{
  "model": "image colorization model",
  "dataset": "abstract colour fields from 500 small random pattern networks",
  "train_examples": 203450,
  "image_size": 40,
  "crop_scale_min": 1,
  "horizontal_flip": false,
  "translate": 0.06,
  "task": "colorization",
  "loss": "charbonnier",
  "arch": "rcan",
  "norm": "batchnorm",
  "hidden_act": "relu",
  "channel_attention": "eca",
  "depths": [10],
  "kernel_size": 3,
  "stem": "deep",
  "dropout": 0.05,
  "widths": [96],
  "init": "lecun_normal",
  "residual_init": "zero_last",
  "optimizer": "adamw",
  "learning_rate": 0.0029,
  "beta1": 0.85,
  "beta2": 0.999,
  "eps": 1e-10,
  "max_grad_norm": 1.0,
  "max_steps": 22200,
  "batch_size": 64,
  "epochs": 7.0,
  "lr_schedule": "step",
  "warmup_steps": 440,
  "weight_decay": 0.2
}
Rows from block 2 of a small image colorization model, named by matrix and row number. Rows with one number belong to one channel. Each number is 500 + 40 x the weight over its row's rms, rounded and kept within 0 to 999. All counts start at 0. Numbers have three digits each.
After each channel's rows are labels from the 100 images, of 14976, where the channel reaches its highest value: "responds to" is what is common among them. Only what is clearly more common there than usual is listed. The data: abstract colour fields from 500 small random pattern networks.
# convs0: first 3x3 conv (model.blocks.2.convs.0.weight, 96x96x3x3, each kernel summed), inputs 0-95
# convs1: second 3x3 conv (model.blocks.2.convs.1.weight, 96x96x3x3, transposed, each kernel summed), outputs 0-95

convs0.1:502527530465546530550532428427492427529464475576520394481523461479492465518445503492436500447498436504533565529526537507507584498493549530476587414487527530503518558483500514539487524548460511476526476529501533464521460542482482487579453458504530518457437468544473485474504425447471507454
convs1.1:519510469502543495487471514498474493532449515459516534466528530502520481562435467454505430521523466516519491524518509496509502557505491548433592556427594534546514423463493470503525426626432536500463543435474444538502507497524469529519459568570480445487493458481466461479534519461530490449
responds to: dark

convs0.84:540491448496534477447477524479551466524502540462478516526475513514495520491523568490518489554516565496464482487537506504551450568511539528507510517491477529520455521480564544507471469463453538541576464499501529584505426524488539527619524501495452449551482511515537652580465495510449454537
convs1.84:480474455481570480514440484512462505505482493536450470532501543537510570406533549421534498574491476496467488510468495491476413484463475517512529511494410435455540498539531472501534441549509534458538545500441522555505499528539515526398502434540542547580500476442578484535514486493517453470
responds to: smooth; mostly green; dark

convs0.22:456499462467491596478527477497486490537498553516489491502499556481481531534569522529528504456581555507449473479491487561563496518554491471487522594592506481471540539528525500458498463516549526497603553483498514632526470483517444453504483502500481572482492543492517562491471570574521490487
convs1.22:486500572474455472453435533479535542467489572423508524489486556447486542489608519470510497542541516509514529550510505449482460513456464483503512471551410516428490514583461507508519467536466492450574525469464571609451496526505462536446490462491529491477490494520536485482437493539486433458
responds to: smooth

convs0.77:466453467567524525497608514508541499490489541512470494496566532490564521534596538576480497456540572503532470490522462544497543542470471538529527590565485578483477530523486533589489454477514494527537535438502452559488484528528431514507462507487450528507463451464479526490488589520504447487
convs1.77:552464543467483484455534477450514508534441500520484499477558541456537497513561495490573477529474431565571518589486566501487496493455511509428534517477517536453522474527489493514456511599427526548497509453512533573475489490500482534460509549576460532536541492550507532529494524477476520365
responds to: smooth; bright; mostly blue

convs0.23:493455511392416508456528515497492429525516495518552407525554462468500427583463526515443457492526441490539481502469523465469515477522487513481528491574415447478529518448456499445505496442535448538482486557500469448471464549510492510488495465479427572470501533472557438467482469523521449503
convs1.23:529500492434583433521466549482449512429548561480520502464485432536536533476505486502467507476517531512553533522503465591479491514535504572493637519532532462487476532506494449569505471510568521475539536534551435535493484559536538528428477511516458582473500533476520484490492526492493430544
responds to: smooth; mostly green

convs0.61:477538486460542535417461426533459511489521514450537476466479442473556527529613487506490492492461499468481476525554527530464530471502482490533411410513559474445524545517484551500527456517558436501475436511499472502439469577434507550465500456489524460472431477433493487482461455546476488452
convs1.61:544526538511514482523513457490501524512508561403534437512437535552493511436527408542520539461501471475528516477571523450492442502514458552566486470541455519494464477561419481537476470508512557474544473507522444493533545549425470567508539481418477533437492438555496478477464476486504429512
responds to: smooth; dark

convs0.78:541465441511577467497517515451530470531510538511479526569505525547504474510427571551515491601484515526461518520549470516535462532469524526498513531525477544516479547490547478480490481495475481548487496512501558578467463553461563526592501446477500463571481497474536599636505511512495495549
convs1.78:462463425503570491482472482507473510531459469537466464547478548540474557427524556403548521587490479477428464500477511492479444478480471493550490542435460461508543507478528506496530446539532513465494550505446531525519509536544527523438524411555543542590502476477577485560495490464497461457
responds to: smooth; mostly green; dark

convs0.14:536508496417398437487522521545481441518454486522535565569601474520491458561495528506452522500508481543513462499505511480482480468464473527473516503593386415481492506483503503462525569413549523439498466514501511475520470533499506488521481436522427569508522466516555460478502506535506487531
convs1.14:487542526477560455493481591487521495431512514482543500398488468534512493419516488507482500474536590494520501546504475570488525473609535483517561483605439442434485503498485479513498484484601535473552539512550476524482487509586516502483467478528430542508478518498504484540484539479506444526
responds to: smooth; mostly green

convs0.87:473558526509520558475499436515460474577463537551542485469510567532524498515542489496505496465530496470524515486464436560512527481539545611502509542550507450524481483520475453448531433476463528497611522490499453595511449467408517486468454536498488510511455458443482553495514512595494466523
convs1.87:520591520511498515479502500472525540476555548488557446529489506452502520479516492465456567545536464540561496499560489472474500523458524544476473540468534474487527516537469537501520416547482549440571419524491545602430485455538443479563515544416520524441464491480504461483537441496547464444
responds to: smooth

convs0.66:509464431460545553477525508522569515487523401523565475506476402466503523494460478461578450539519529529488506506475509456498516489463415443471538482487470517487479519547477470552529450475481497505491544509501437508454445473486479458525492484460421543517436484469503485543449360472465461458
convs1.66:527457470496485505497529522561489467517583500551489543529479521514509580453504526497514511528547458554521471550478497421535505547495461484478467548487511592509509511523564391470516441507472512482513562488482442515507490558506548470480487442557554507542520460482493469554454395526620506495
responds to: dark; smooth

convs0.6:496522460475477503526578497530530528491513508491523511521545488474533473451553521522511481424540576586575556532501551467515529508497513507453575587601458506467494564525513511575569526501469495543590582513502485468488494476512479546521512544532508582516444512507455480462538467550547519521
convs1.6:464489501572434474409563487467470501460494534486463449455486451451537457529501549468533445527451502505504456535397505487502471485509513535530466535466474504467564431519551494557471522466448432466424475512465503476466425550474498473452416523431507465562492502540535467496453488460500474447
responds to: dark; smooth

convs0.7:564458514504506573420463453490453503490505465423476474455438536516511542499518464479486488516540541526416499467528521490415513456544529440458488466529569498459504541559503471429560451511563433510525523521498423572460509524468532494491549533481495415445475552443524494491447517497526536524
convs1.7:476471485506498427526470472476528492475519499484508455565491530510440607396568417559503512512567578408435531483524476465450505490495471513538518507526495449536463504542472452567454508454526490489518490487524454532525461547488567517536522537457516527468543468488560457488516442529479433541
responds to: dark; smooth

convs0.70:534556550529442523519554501487523469481533480513475509455515523452500487547458532480490595459434459534546637559561539475534580490526512533502480520504525499553513428520469446446486462559443461566449536470503507509536506539460496447502447472491526508468528555489464549533545488456530554521
convs1.70:536480529466535471496486517484543533492530452555511474499490416451522553459590544498476529528517507480512510474466551475452509517454509517488516570382623469605450522480580525451487450555499508481524454506484481460471483550519528504508478465517509522542512462482510475487553442481521425565
responds to: dark

convs0.41:506519502460543545508499497470512565507514439536534475537461396486471490480492508471418502545496490499454539489532498515473534471423455475425501472418459550512470527478482478522494519469460492488568519475497540517444460445577514471551561427495565579567471460474545508435513408500482453490
convs1.41:516433462490473446466493494534469519496466462505469513437511488533464495596396594493499471491487471453477472571409559466487564529528443486515499514533464557460495551405567431506515481527448484537490507482526536486506449500516526491508478539607520479507541518473481472466529481513433470536
responds to: dark; smooth; mostly blue